config = dict(
    model='image VQ-VAE',
    dataset='cartoon faces',
    train_examples=101725,
    image_size=48,
    crop_scale_min=1,
    horizontal_flip=False,
    color_jitter=0.2,
    bottleneck='vq',
    downsampling_factor=8,
    encoder_arch='resnext',
    encoder_norm='batchnorm',
    encoder_activation='relu',
    encoder_drop_path=0.2,
    encoder_depths=[2, 3, 3],
    encoder_kernel_size=3,
    encoder_stem='single',
    encoder_avg_pool_shortcut=True,
    encoder_widths=[192, 336, 576],
    loss='mse',
    latent_channels=4,
    decoder_norm='batchnorm',
    decoder_activation='gelu',
    decoder_widths=[64, 64, 128, 256],
    decoder_blocks_per_level=1,
    decoder_block='basic',
    decoder_attention=False,
    decoder_upsampling='pixel_shuffle',
    codebook_size=1024,
    init='torch_default',
    residual_init='zero_last',
    optimizer='muon',
    muon_scale='match_rms_adamw',
    learning_rate=0.0039,
    momentum=0.85,
    nesterov=True,
    orthogonalizer='newton_schulz_5',
    adamw_lr_other_params=0.0023,
    max_grad_norm=0.5,
    max_steps=6500,
    batch_size=128,
    epochs=8.2,
    lr_schedule='cosine_restarts',
    final_lr_fraction=0.05,
    warmup_steps=190,
    weight_decay=0.3,
    adamw_weight_decay_other_params=0,
)
Rows from block 0 of the decoder of a small image VQ-VAE, named by matrix and row number. Rows with one number belong to one channel. Each number is 128 + 32 x the weight over its row's rms, rounded and kept within 0 to 255. All counts start at 0.
After each channel's rows are labels from the 100 images, of 14976, where the channel reaches its highest value: "strongest on" is what is common among them. Only what is clearly more common there than usual is listed. The data: cartoon faces. In brackets: how many of the 100, against the usual share in percent.
# convs0: first 3x3 conv (decoder.mid.0.convs.0.weight, 256x256x3x3, each kernel summed), inputs 156-207
# convs1: second 3x3 conv (decoder.mid.0.convs.1.weight, 256x256x3x3, transposed, each kernel summed), outputs 156-207

convs0.150 [128 126 106 153 136  81  67  54 183 154  88 100 125  99 143 103 153 174  84 160 102  99 109 110  63 142  83 144 166  96 115 126 129  64 144 126  90 101 105  99 119  77 133  70 156 109  87  91  98 136 124 131]
convs1.150 [127 157 165 114 117 138  86 120 120  57  90 138  93 136  92 107  59 128 138 129 117 144  92 171 118 154 149 178  75 153  48 120 113 136 120  94  99 202 177 209 105  84 117 160 106 126 123 128 130 131 139 100]
strongest on: cap (31 vs 10.1)

convs0.183 [ 55 106 123 132 116 124 160 138 100 123  92 168 182  92 115  78  92  93 122 123 140 132 146 105  69 149 105  80 117 160  86 145  87 177 172 150 160 146 144 128 104  86 154 101 136 119 118 140 140 120 175 171]
convs1.183 [121 114 129  98 130 144 158 138 196  62 175 108 118 102  66 106 159  94 102 110 144  85 183 134 162 111  68 154 116 178 148 154  70  97 100 128  97 144 117 150  74 103 106 191  95  96 135 121  98 118 118 124]
strongest on: curly hair (32 vs 14.1)

convs0.202 [117 126 147  66 126 153  82  83 168 114 121 127  35 116  76 133  99  85  73 126 130  66 155 110 143  92  87 131 122 130 130 133  92  99  70 177 145 108 148 138  89 104 116 137 106 141 121 115  59  78 128 145]
convs1.202 [128 176 112 160 115 181  87 108  85 154  90  82 128 144 142 178 144 161 156 143  86 185 130 160 115  84 140 105  97 177 114 112 102  83  90 111 137 144 129 166 118 145 151 170 196 122 102 170  96 133  94 100]
strongest on: long hair (35 vs 14.6)

convs0.143 [109 102 139 158 103 139 185 124 127 118  90 102 184 123 115 100 109 117 155 147 142  89 164 138 135 125 168 103  70 120 123 159 111 115  86  71  96 126 184 145 115  92 158 101 117 166 103 112  98 152 103 113]
convs1.143 [138  89 169 183  85 134 156  69 156 202 127 120 136  82 138 125 180 111 126 139 127 114 174 168 154 110  67 139  92 171 119 109 105 129 169 164 146 110 140 104 117 197 105 120 138 137 182 159 123  95 148 143]
strongest on: red hair (27 vs 6)

convs0.20 [165 104 175 177 138 170  83 202 112 111  74 180  98 159 100  87 131 127 104  84  84 137 147 144 179 182 188 143 197 167 142 102  65 158  72  57 142 143  89 147 116 108 136 116 112  95 103 151 131 130 116 144]
convs1.20 [162 127  72 172  89  97 165 118 120 103 159 112 170 121 188 126 123 133 120 133  76  98 123 126 122 117  95  83 147 172 125 100  52 162 140 137  95 107 145 210 120 135 139  85 169 156 148 128 138  64  65  97]
strongest on: cap (35 vs 10.1)

convs0.17 [163 129 165 135 151 119 147 141  94 163  89 110 135 137 101  88 158 126 167  91  86 151 171  78 181 147 186 121  49 109 161  81  89 117 144 111 104 129 138 134 122 137 113 182  71 123 109 180 149 111 111 105]
convs1.17 [127 174  49 110 103  95 167 164 124 130 129 173 115 115 112 122  88  49  84  71 156 165  92 138 107 106 164  38 120  99 212 142 156 142 147 116 157  79  77  90  79 148 130 189 137 101 133 139 156  91 100 177]
strongest on: cap (27 vs 10.1)

convs0.47 [101 111  92  98 126 106 112 176 192  95  99  86  85 130  71 106 158  95 108  98 161  91 146 147 135 168 145 113 122 107 150 156 126 127 118 170  95 106 104  68 138 167 160 139  88 135  94 133 100 118 156 149]
convs1.47 [168 167 187 107  69  91 129 125  84 191 138 166  65 121 130 167  92 180  94 123  88 111 131 155 115 160 122  66 128 114 157  91 132 136 131  72  88 138 116 163 137 108  72 117 136  92 197  69 145 168  97 140]
strongest on: top hat (26 vs 9.6)

convs0.12 [111 142 137 117 118  44  56 149 140 141 134 137  98 129 107 188 147 125 158 104 103 106 161 100 107  66 100 122  88 100 160 117 146  64 117 121 110  96 116 107 135 132 188 118 109  87  74 153 178 154 121 133]
convs1.12 [ 78 125 121 108 211 141 138 147 138 104 148 149 126 149 144 175 163 150 183 154 130  84 142 126  64 150 160 112 112 106 128  80 145  90 126 163 129 141  15  84  77 140  22 105 160  96  71 137 139 122 176 139]
strongest on: black hair (34 vs 5.9)

convs0.151 [114 139 127 107 138  82 123  72 140 179 136 124  71 131 136  86 110 160 135 101  94 109 192 167  72 142 156 149  77 122 117  90 115 145  84 113 140 113 108 150 128 100  95 148 129 175 110 165 101 130 146 141]
convs1.151 [131  71 115 132 124 115 100 106  93 190 138 132 185 131 145 130 113  83 166 130  50 138 136 140 123 138  96 111  72 123 138 151 106 119 109 149 137 147 106 157 100 159 133 132 132  69 109 128 142 148 181  99]
strongest on: beard (54 vs 20.6); black hair (30 vs 5.9)

convs0.10 [195 102 152 123 109 160 117 120 136 122 154 160 127 186 114 152 118  80 203  91  98 107 137 132 114 202 145 195  90 123 157 148  60 126 129 177  83  96  80 144 139 103 134 202 150 121 163 119 174 168 127 192]
convs1.10 [138 134  77 105 114  82 142 117 153 100  36 116 142 125 134 167  87 114 165 149 167 191 134 127 118 112  99  94 179 109 111 105 132 153 171  45 128 186 167  96 165 135 159 150 178 115 134 130 114 148 158 154]
strongest on: teal face (39 vs 14.1)

convs0.58 [149 120 145 102 138 108 148 174 168 103  83 119 134 165 141 141 137 161 140 216 131  91 117 111 132 122 199 104 135 142 109 184 109 124 105  50 116 128 152 161 132 162 131 130  76 111 138 163 138 183 153  72]
convs1.58 [103 141 151 186 125 133 173 162 113 126 128 184 153 133  91 151 143  37 146 108  87 151 141 133 135  64 119 192  70 133 125 117 188 160 144 110 105 147 181 126 133  89 103 123  92 142 134 114  99  77 147 168]
strongest on: looking left (61 vs 33.5)

convs0.209 [123  75  84 145 185 153 174 117 114 118 112 100 168 133 126 159 126 117 128 106 163 137 150 141 157 127  99 164 148 128 152 126 159 126 108 116  48 111 153 110  83 132 111  78 131  76 156 136 135 131 142  63]
convs1.209 [ 87 141 197 108 131 160  55 106  86 122 111 180 163 115 144 102  46  60 123 125  96 149 105 136 148 186 128 143 135 134 122 129 113 136 141 103 148 173 155 163 124 142 194 109 132 112 180 134 125 132 170 107]
strongest on: sunglasses (70 vs 12.1); crown (25 vs 9.9)

convs0.123 [ 85 100 142 131  95 165 111 100 158 143 101  98 128 100  76 173  96  46 126  67 208 102  79  45  88 123  98 130 120 109  71 135 115  76 119 132 126 111  38 104 107 176 142 122 104 115 135 115  87  83 126 156]
convs1.123 [126 147 104 102 143 140  86 163 110 109 157 174  58 102 130 158 174 107  74 159 124 113  80 133 131 130 109 132 110 155 152  89 106 187 192 148 171 117 139 163 146 150  95 122  86 109 140 135  97 156  79 140]
strongest on: pink face (42 vs 14.4)

convs0.225 [135  97 126  96  98 116  80 120 130 153  92 153  90 133 134 117 128 105 150 157 104  45 122  89 166 186 141  81 133  97 115  93  74 131 122  86  94 146 117 129 121 110 117 125  98 115 117 136 137 149 134 121]
convs1.225 [132 116 172 123 109 154 160 131 101 148 171 162  97 106 173 131 155 120 155 189  90  80 121  90  69 157 138 162 183 175 118  66 194 122 148 125 139 183 181  60 154 123  98 134  95 105  92 124 152 105 164 147]
strongest on: orange face (33 vs 14.1)

convs0.134 [160 113 126  77 106 141 136 115 164 146  77  76 107  84 104 161 121  66 127 137 150  92 130 123 136 143  90 184 141  91 122 138 167 191 197  91 113  34 154  76  91 123 117 127  83 130 106 138 133  98 113  80]
convs1.134 [159 168 129  92 103 149  69 121 214 101 118  74 130 124 193  82 126 120 137 133  99  94 141 126 174 109 109  84 184 163 125 151 104 121 108 125 154  77 156 147  95  98 112 141 139 168 138 150 104  97 121 108]
strongest on: white hair (25 vs 6.2)

convs0.64 [ 88 120 136  62 108 150  92  96 169 146 144 134 105 160 118 151 134 155  92 126  83 110  96  55  92 147 131 149  96 143 147 125 151 148 103 174 157  94 124  83  83 121 167 124  72 140 180 148 140 100  85 122]
convs1.64 [133 149 162 125  99 112 148 192 133 103 185 155 167 122  86 103  95 156 130 135 146 175  99 148 107 133 118  73 149 167 111 111 113  57 153 123 129 121 112 178 139 118  64 138 119 146  49  67 132  90 112 125]
strongest on: red hair (27 vs 6)

convs0.249 [153 123 106 180 141 165 107 117 145 104 111 118 137 124  95 171 108  91 117  88 140 131 107 143 125 166 100 148 112 103 109  97 150 111 159 152 230 122 134 141 138 157 131  97 131 134 112  92 138  91 103 132]
convs1.249 [116 144 140 120 149 133  90  55 110 134  78 154 103 120  89  86  60 144 134 169 186 102 189 146  84 102  80 102 142 148  95 184 133  77 120  94 140 165 125  87 174 165 119 114 155 140 164 194 135 160  95 155]
strongest on: top hat (44 vs 9.6)

convs0.132 [137 114 133 128 113 115 120 116 141 119  95 133 149 132 137 156 115 125 118 115 144  99 142  83 156 148 114  90 124 140  99 138  70 106 100 130 126 103  92 176 137 140 144  88 105  95 152 137 170 126  98  71]
convs1.132 [109  96  74 164 132 162 109 160 110 148 123  79  92 220 118 116 141 138 127 134 113 194 131 136  46 114  91 160 138 138 173 107 140 121 130 165  83 160  99 134 142 112 136 100 187 166  89  98  86 100 107 131]
strongest on: orange face (46 vs 14.1)

convs0.164 [110  50 122 125 124 143 146 149 149 144  66  94 102 109  41 120 168 145 165 145 107 149 171 125  78  68 141 144 121 151 128 142 125 173 129 121 116 127 164  74  96 144 160 143 110 152 120 115  95 153 129  88]
convs1.164 [ 95 149  32 137 192 168 123 151 194  72 140 124 138 120 181 146 129 165 100 104 109 164 116 146 153 130 139 154 156  63  66 119  86 159 157 107 132 162 143 181 111 107 135 160 106 121  91 175 141 165 105 154]
strongest on: blue face (59 vs 14.2)

convs0.230 [119  91 140 151 193 133 108 175 175 142  95 139 153 119 102 145 179 119 157 163  98 113 136 217  64  82 141 119 134 122 112 100 155 144 111 200 143 124 103  89  70 127 101 125 100  89 124 123  99 135 130 171]
convs1.230 [148 166  76 181  67 177  86 164  77 109 132 147 111  78 144 150 133 128 120  64 136 147  50 106  70 166 130 119 157 120 100 111 125 152 142  92 119 158 114  97  68 154 142 159  97 129  78 138 159 158 111 138]
strongest on: sunglasses (29 vs 12.1)

convs0.206 [155 177 162  85 133 125 108 124 167 130  81 126 116 122 129 101 121  76 100  81  79 128 145 122 135 119 127 161 176 128 144 110 169 111 156 153 144 127 123 175 149 142 112 156 120 132 115 131  68 116 146 157]
convs1.206 [109  55 117 170  98 157 168 100  71 113 103 140  59 133 147 169 128  35 131  73 174 110 110  68 115  93 164 153 114 115 131 166 102 185 143 135  87 161 148  96 116 123 170 151 143 135 129 159 194 123 102 162]
strongest on: yellow hair (30 vs 6.1); orange hair (30 vs 6.5)

convs0.234 [ 98 109 118  84 125  87  51 128 142 134 142 138 102 107 114 112 130 148 206  55 144 106  81 123  69 147 129 121 117 124 104 157  98 155  93 152 188  95  86 111  92  83 151 140 141  73 143 136 182  92 111 143]
convs1.234 [120 107 146 125 119 124 131 180 166 160 188 158 122 173  87  80 121 111 102 125  98 206 106 181 113  69 101 104  60 122 124  66  76 124 169  71  91 152 152 145 113 166 110 148 102 136  96  75 103 129 141 105]
strongest on: curly hair (36 vs 14.1)

convs0.24 [129 127 111 163 153 140 139 180  49 127 163 144 220 141 109 157 113 184 102 182 139 109 145 172 187 116 140 172 174 109 181 144 141 165 203 146 154 102 147 160 160 161 151 201 115 152 169 115 142 118 149 140]
convs1.24 [153 124 155 162 171  99 120  96 174 126  96 128  74 186  97 106 122 159 166 114 151  98 112 118 133 130 108 101 107 111 122 150 126 127  96 175 111 121 123 111 144  82 139 129 126 178 122 165 162  90 152 122]
strongest on: surprised (32 vs 12.7)

convs0.233 [106 116 110 115  85  95 120 117 139 142  72  63 118  83 133 135 136  62 113  90 110 102 111  93  67 161  78 102 112 129 165  74 158 158  80 138  49 138  81 124 143 117  83 121  81 129 110 124 109  80 118 172]
convs1.233 [126 110 132  94  97 134  94 133 133 129 100 167 114 180  69 169 150 104 138 117 157 107  92 116 148 127  88  91  53 113 106 183  91  75 107  69 141 106 111 179  86 145  94 187  85 131 140 129 135 157  64  57]
strongest on: pink face (32 vs 14.4)

convs0.210 [178 127 117  93 106 127 113 131 166 119  92  96 127 141 133 120  75  68 124 108 109 120  95 123 132 110 143 147 154 129 110 123 103  75 103 150  92 135 118 142 125 157 153 114  41 113 128  74 122 131 121 139]
convs1.210 [141  77 139 104  77 143 156  68 129 167 143 105 135 231 148 163 147 130 165 137 122 103 162 107 132 146 174 172  86 150 117 186 116 134 127 186 143 108  86 122 148 149 123  99 153  92 187 135  73  73 112 125]
strongest on: long hair (58 vs 14.6); black hair (27 vs 5.9)

convs0.197 [150  86 141 137 135  99  77 137  39  83 164 158 213 127 108  96 163 130 110 193 118 122 192 181 156  26 112 134 162 144  77 165 112 174 151 176 141 120 131 102  96 185 119 160 141 117 128 119 162 126 121 116]
convs1.197 [118  99 105  74 178  76 156  98 201 152 163  96  88 163 177 167 162  75 159 154 156 114 124 116 114 121  97 135 170 143 138 130 148 125 121 123 116 163  64 120 160  97 142 147  66 127 115 175 143 119 113 165]
strongest on: blue face (39 vs 14.2); black hair (38 vs 5.9)

convs0.81 [105 133 134 113 124 157 140  90 134  82 132 158 109 150  46 136 120 165 164 148 160  99 141 132 121 164 170 160 124  95 168 127 188 162 143  69 125  98 166 140 120 195 123 161 107 157 135  66 151 124 143 109]
convs1.81 [161 142  61 197 102 191 222 176 118 103 159 169 161 128 134 149 116 180 110  96 158 151 194 140 176 128 155 102 106 104 101 173 107 141 124 193 128 120 121 131 129 128 131 134 126 163 131 108 123 161 187 144]
strongest on: beard (67 vs 20.6); blue hair (36 vs 6.2)

convs0.186 [155 129 125  98 137 102  78 106 115  95  79  61 105 121 113 146 106 124 142 141  89 118 204 129 108 142  86  94 153 127 175 132 135 149 110 149  99 107 122 117 140 111  87 140  53 146 108 141  61 140 153  98]
convs1.186 [ 89 209 100 113  82 118 124  75  74 115 121 148 224 145 107 129 153 163 139 129 132 100 172  58 154 124 156 101 117 116  70 155 164  62 114  88 130 136 100 113 165 113 116 100  98 125  87 158 102 101 124 118]
strongest on: teal face (33 vs 14.1)

convs0.171 [139  98 137 110 114 117 109  73 193 197 140 112 130 132 109 102 125 125 129  95  91 115 130 147 108 134 107 150 150 105 162 102  93 132  79 132  94  64 161  72  99 102 120 109 146 107 162 123 153 119 136 152]
convs1.171 [137 179 166 111 141 151 186 120 138 126 109 158 148 170 194 110  62 159 160 128 128 135 108 112 192  84  85 132  90 112 117 116 132 178 168  94 123 141 159  81 138 106  55 104 143 132 109 163 112  56 116 133]
strongest on: yellow hair (25 vs 6.1)

convs0.157 [ 66  88  92 123 128  91  71  59 142 102 127  74 121 102 124  77  93 144  92 119 168 113 158 131 120 118  93 138 104  51 146 147 100 110 119 220 149 123  99 110  92 105 174 153 113 161 103 140 113  81 149 168]
convs1.157 [ 85 146 143 171 107 130 188 157 125  71 120  48 137  94  86  50 130  61 157 141 103 157 142  89 107 179 156 147  83  65 166 177 155 133 120 133 103 179 103 144  93 144 112 159 121 149  82 152 171 139 128 164]
strongest on: sunglasses (46 vs 12.1)

convs0.6 [118 130 120 162 102 143 105 169 168 155  99 132  96  78  97 117 116 102 137  95 146 119 143 120 122 158 124 115 121  83 118 127 140  95 101  78 118 131 127  94 113 132 125 145  30  98 120 167 144 104 154 163]
convs1.6 [174  93 102 106  74 139 122 146  70 146 121 116 109 132  97 155 108 100 138 130  81 122 135 119 116  82 142 173 202  61 215  99 116  88  98 123 161 167 169  80 127  95 124 126 150 147  95  94 125 150 116  72]
strongest on: long hair (67 vs 14.6)

convs0.85 [ 96  76 109 108 132  94 193 129 173 120 180 121 155 141 120 134 125 113 132 149  56  90 131 141 170  77  80  96 105 109 106 171  77 146  93 114 104 124 139  97  85 135 102 125 114  87 166 130 150 111 165 138]
convs1.85 [111 174 148 128 157 152 130 157  93 170 154 139 101 158 129 119 100 164 172 137 122 151 103 107 121 129 132  73 103 114 150 148 164 114 158 162 149 147  68 183  90  87  58 119 137 157 131 185 139 151 101 156]
strongest on: moustache (44 vs 19.8); laughing (34 vs 12.5)

convs0.198 [ 98 115 120 120 109  90 113  61  99  87 120 117  73 108  90  70 132 123 160  94  86  96  98  55  57 143 137 164 129 113 118 117 141 136 135 124  46  81 148 139 169  57 103 115 132 167  57 137 117 126  76 179]
convs1.198 [135 158 114 147  94  81 157 145 167  98 161 160 143 129 102 152 110 132  76 131 151 150 206 186 162 182 176 118  99 135 145 146 126  73 118  86 148 125 143 117 122 128 227 174  48 140 101 138 169 130 136 133]
strongest on: top hat (28 vs 9.6)

convs0.67 [150 114 153 146 155 124 111 119 134 145  75  78 154 142  93  95 113  92 145 134 100  90 182 117  98 106 117  97  77 129 132 149  91 126  82 114 112  87 109 137 148 132 115 131  44 121 126  83 104 101 196 143]
convs1.67 [160  95 128 121 122 167 116 121 130 125 163  46 130 212  96 207 137  96 172  62 126 132 111 127  95 144 163 112 117  75 159 121 113  97 129 144 131 130 128  96 143  94 176 103  71  68 136 107  96 155 119 133]
strongest on: pointed hat (28 vs 10)

convs0.38 [118 123 157  99 145 161 111 143 142 113 135 122 101 122  95  81 145 130 110 105  81 127  56 101 140 170 127 118 110 152 160  94  96 147  55  80  93 151 168  85 140  74  91 157 153 107 118 122 111  99 145  94]
convs1.38 [150 104 172 140 178 157 134 159 115 106  98  95 136  91 120 127 142 160 138 108 144 178 120 139 143 164 171  69 110 117 155 145 122 154 149 155 133 184 165 149 167 119 157  62 130 156 125  60 110 124 125  89]
strongest on: long hair (35 vs 14.6)

convs0.92 [ 83 117 124  66  76  73  62  61 169 137  81 134 104 116 103 143 134 101  73 135 153 142  99  66 104  96  89 153 144 123 124 103 115  99 191  68 102 101 145  90 133 189 141  72  68  93 119 103  86 109  85 162]
convs1.92 [133 104  95  74 154  67 111 104 197 112 165  49 116 154 126 175 135 143 153 112 122 154 147  89 171 118 121 156 151 136 140 150  99 123 124 156 115 148 181 178 131 166 126 140 130  77  97 148  91 119  93  74]
strongest on: teal face (56 vs 14.1); blue face (38 vs 14.2)

convs0.203 [158 125 136 139  97  77 131  90 153 120  93  89 101 142  80  77  90  38 130 116 102 125 153  67 142  91 129  71  87 108 110 155  63 155 128 139  71 106 125 107 129 120  52 185  97 112 133 133 118 137  83 138]
convs1.203 [123 116 110 109 175 160 102 203 130 133 162 109 100 137 182 135 142 135 149 157 132  97  74  89  84 131  80  46 114 179 161  90 204 131 124 101 139 119 156 128 145 167 106  93  76  94  80  90 123 144 130 107]
strongest on: looking left (71 vs 33.5)

convs0.35 [113 103 120 122 120  70  64 117 144 144 159 128 137 119 112 129 108  80  79 134 148 123 129 107 115 146 153 143 157 119 111 121  57 122 155 174 147 177 132 121 136 109 152 162 118 104 119 120 155 143 143 141]
convs1.35 [137 142 161  93 160 149 116 201 117 142 155 102  95 105 123 152 131 155 179  91  97  85 168 128 201 109 141 143  97  79  90 122 131 124  97 132 108 138 123 143 124 151 109 142 129  52 125  67 100 130 138 125]
strongest on: curly hair (33 vs 14.1)

convs0.137 [127  96 103 167 158 159 145 205 115 140 114  89 117 120 139 129  78 186 104 203  99 173 107 108 159  82 117  87 126 143 198 132 156 128 106  98 142 166 177  86  82 161 144 133  38 150 114  79 129 106 134  87]
convs1.137 [147 115 114 140 197 141  75 107 116  81 100 179  87 166 127  64 135 136 175  96 178 115 151 131  89 153 135 171 170 120  64  94 115 144 150 212 173 116 104 118 103  81  95 151 133 181 141 164 119 159 179 168]
strongest on: surprised (61 vs 12.7)

convs0.16 [148 146  88 125 142 125 167 126 158 114 140 108 111  97 151 151 119 174  88 111 149 113 124 168 125 156 147 193 138 122 145 122 104 107 108 100 147 167 178 169 132 143 145 141 111 147 154 124 183 167 124 102]
convs1.16 [139 100 119 127  76 102  90 167 117 145  93 160 120 132  74 132  97 152 200 138  76 125 179 121 140  96 150 153 129 131 127 199 137 101 126 171 128 117 107 116 183 148 120 105 151 149 146 169  33  59 110  91]
strongest on: long hair (37 vs 14.6)

convs0.187 [129  67 126 126 147 113 146 136  72 147 133 108 100 121 109 151 126 143  99 109  94  90 110 126 141  86 172 169 125 112 151 119 137  86  88 105  75 130 114 111 160 160 123  96  69 167  94  60 129 145 160  75]
convs1.187 [ 94  91 189 123 108 100  76  97 128 124  98  79 164  64  81 134 108 112 107 109 121 127 180 151 182 126 125 207 187 105 121 140 135  76 120 139 164 109 204 147 134 128 181  68 161 177 123 177  86 163  98  88]
strongest on: curly hair (36 vs 14.1)

convs0.22 [176  90 133 133 139 147 125  73 123 186 130 173 118 130 101 130  70  22 215  90 108 117  90  99  84 156 150 156 114 157 111 119 134 163 147  96 130 109 127 149 120 139 124 141  96 117 176 161 166 104 110  69]
convs1.22 [144 149 138 131 147 167 100 129 139 123 151 182 149 122 141  34 188 152 151 110  97  88 104 197 124 183 130  66 162 129  84 134 104 108 131 148 133  33 138 109 105 127 133 147 185 119  84 162 136 121 107  96]
strongest on: white hair (42 vs 6.2)

convs0.34 [107  31 131  72  98 142  74 107 160 162 136 153  70 112 151 164  63 113 166 127 113 119 182 111 109 172 135 126 126 145 126 115 118 128 111 133  87 113 109 117 161  79 106 142  86 136 172 131 111 146 144 150]
convs1.34 [121 103 160 137  80 102 110 147 151  92 140 123 172 144 166 129 141 161 159 146 130 182 141 100 118  45 169 147 105 101 179 111 117 192 117  98 103  81  96  85 134 146 180 106 156 114  99  74 150 106 145 105]
strongest on: long hair (34 vs 14.6)

convs0.102 [191 180 176 145 211 162 136  96 110 141 148 196 104 167 115 107 161  98 120 118  78 150 121 134  83 151 177 173 124 159 150 124 104 116 132 120 124 162 160 181 170 108 131 155 144 165  84 111 123 172  91 137]
convs1.102 [119 157 145 169  85 130 126 185 117 152  95 102 157 104 194 111  91 128 127 137 137 162  69 133 193 108  70  48 123 123 152  80 139  93 137 180 112 172 118 115  90 106 173 148  94  64 114 138  98 126 129  85]
strongest on: sunglasses (37 vs 12.1); yellow hair (26 vs 6.1)

convs0.109 [159 118 171 108 104 174  93 106 111 140 119  86 163 137 164 136 141 148 112 185  88 128 184 149 150 113  49 157 161  78 100 130 133 125 119 152 122 129 109 111 179 111 102  97  85 172 121 145 155  90 114 152]
convs1.109 [142 113 150  94 124 184  96 143 158  76 160  72 138 208 128  92  63 144 123 145 114 155 169 100 120 116 111 130 160  60 103 216 121 124 107 123 128 161  82  82 125 150 141  89  78 175 105 143 155 165 118 126]
strongest on: sunglasses (35 vs 12.1)

convs0.115 [156 156 148 187 150 169 142 153 153 161  49  70  92 103  64 143 129 139 121  97 113 182 200 140 121 133  71 149 101  73 161 105 103 174  79 142 112 167 152 123 141 108 149 120  88 156 101 141 144  48 171 106]
convs1.115 [140 123 192 182 152 159 172 190  92 119 170 115 103 175 119  95  95 178  90 100 106 107 113 154 123  93 130 134 174  67 147 170 223 173 147  93 132 168 123 157 141 115  87 119  84 130 106 115 130 129 183 139]
strongest on: beard (46 vs 20.6); black hair (35 vs 5.9)

convs0.8 [ 96 147 121 146 135 168 128 140 187 118  95 146 164 135  52 132 139 150 124 104 138 117  75  82 188  72 123 127  97 131 138 151  64 123 112 110 111 149 150 116 125  88 139 129 105 115  83 139  97  77 107 133]
convs1.8 [119 173 128 119  78 122 107 142 107 128  34 161 121 135 117 125 129 124 119 113 146 132  93 126 115 143 108 141 162 102 112 107 142 129 152 195 109 128 140 131 131 151 159 106 114 157 131 181 123 158 161 142]
strongest on: surprised (31 vs 12.7)

convs0.163 [147  95 135  97 103 147 136  64 149 127 110 113 108 133 133 169  87  38  72  76 110  88 144  82 129  97 125 137 118 120 162 100  58  72  97 160  90 140 104 108 114  97 137  84 170 144 122  90  52 110  98 172]
convs1.163 [136  98 155 161 143 160  91 107 126 132 109 166 132  63  85 112 202 149 122 152  86 124 115 163 105 157 105 141 112 133 157 100 145 108  93 137 102 116 139  79  88 148 131 133  90 108  95 126  74 143 107  42]
strongest on: yellow hair (34 vs 6.1)

convs0.114 [115  88  85 116 108  76 123 120 162 204 198  94 116  72 117 101 133 134 134 122 128 143 108 100  87 128  94 128 131  85 129 114 124 104 145 197 102 148 136  82 156 115 102  87 142 125  95 157 106 139 148 110]
convs1.114 [105 162 164 124 101 116 144 144  45 124 131 111  65 140 117 114 136 108 146 147 132  69  94 137 157 106 134 167 153 100 122  92 128 145 159 141 136 167  62 166  97  94 110 171  82 112 149 153 131  91 117 113]
strongest on: black hair (27 vs 5.9); pointed hat (26 vs 10)

convs0.77 [126 125 128 141 109 128  47  99 148 170 115 104  76 100  84 166 127 110 158 132 139  82 104 114 100 138 156 163 168 110  64  83 118 109 122 105 138 112 114 150 173 140  75 145  95  97 158 145 114 132 138 145]
convs1.77 [143 102 102 166 126 156 188 196  89 147 152 124 135 150 133 117 144  88 129 150 123 141 113 147 147 127 137 119  84 134 170 117 155 181 148 166  98  83 121  90  92 152 119 108 108 119 123 102 101 135  97 178]
strongest on: cap (27 vs 10.1)

convs0.68 [154  69  88  75 107  76  99  88 132 183 120  91 109  76 127  85 152  99 117 116 208 109 110  97 112 117 124 131 160 157 102  80 186 133  89 137  61 105 108 104 173 121 146  99  86 115  93 128  94 118 159 141]
convs1.68 [143 135 125 117 123 159 150 191  31 136 116 163 138 198 100 128  77 106 138 171 102 132 119 131  94 142  70 107  65  70 124 110 100 114 181  91  96 153  90 158 134 121 144 142 146  87 146 160 133 158  75 132]
strongest on: pointed hat (34 vs 10)

convs0.105 [136 158 172 151  92 106 179 153 121 185 117 162  99 140 129 120 153  97 140 120  95 132 109 108 134  89 145 116 125 141 139 124 107 150  57  75  50 123 200  77 147 119 129 149  48 125 148 143 133 157 188 143]
convs1.105 [110 110  77 192 121 113 124  93 106 140 153 116 146  97 125 153 135 159  75 123  99 144 133  83 129 179 132 113 154 129 139 152 134 124 178  90 130 141 128  97 141 149 105 196 127 122 139 102 177 158 120 155]
strongest on: blue face (40 vs 14.2)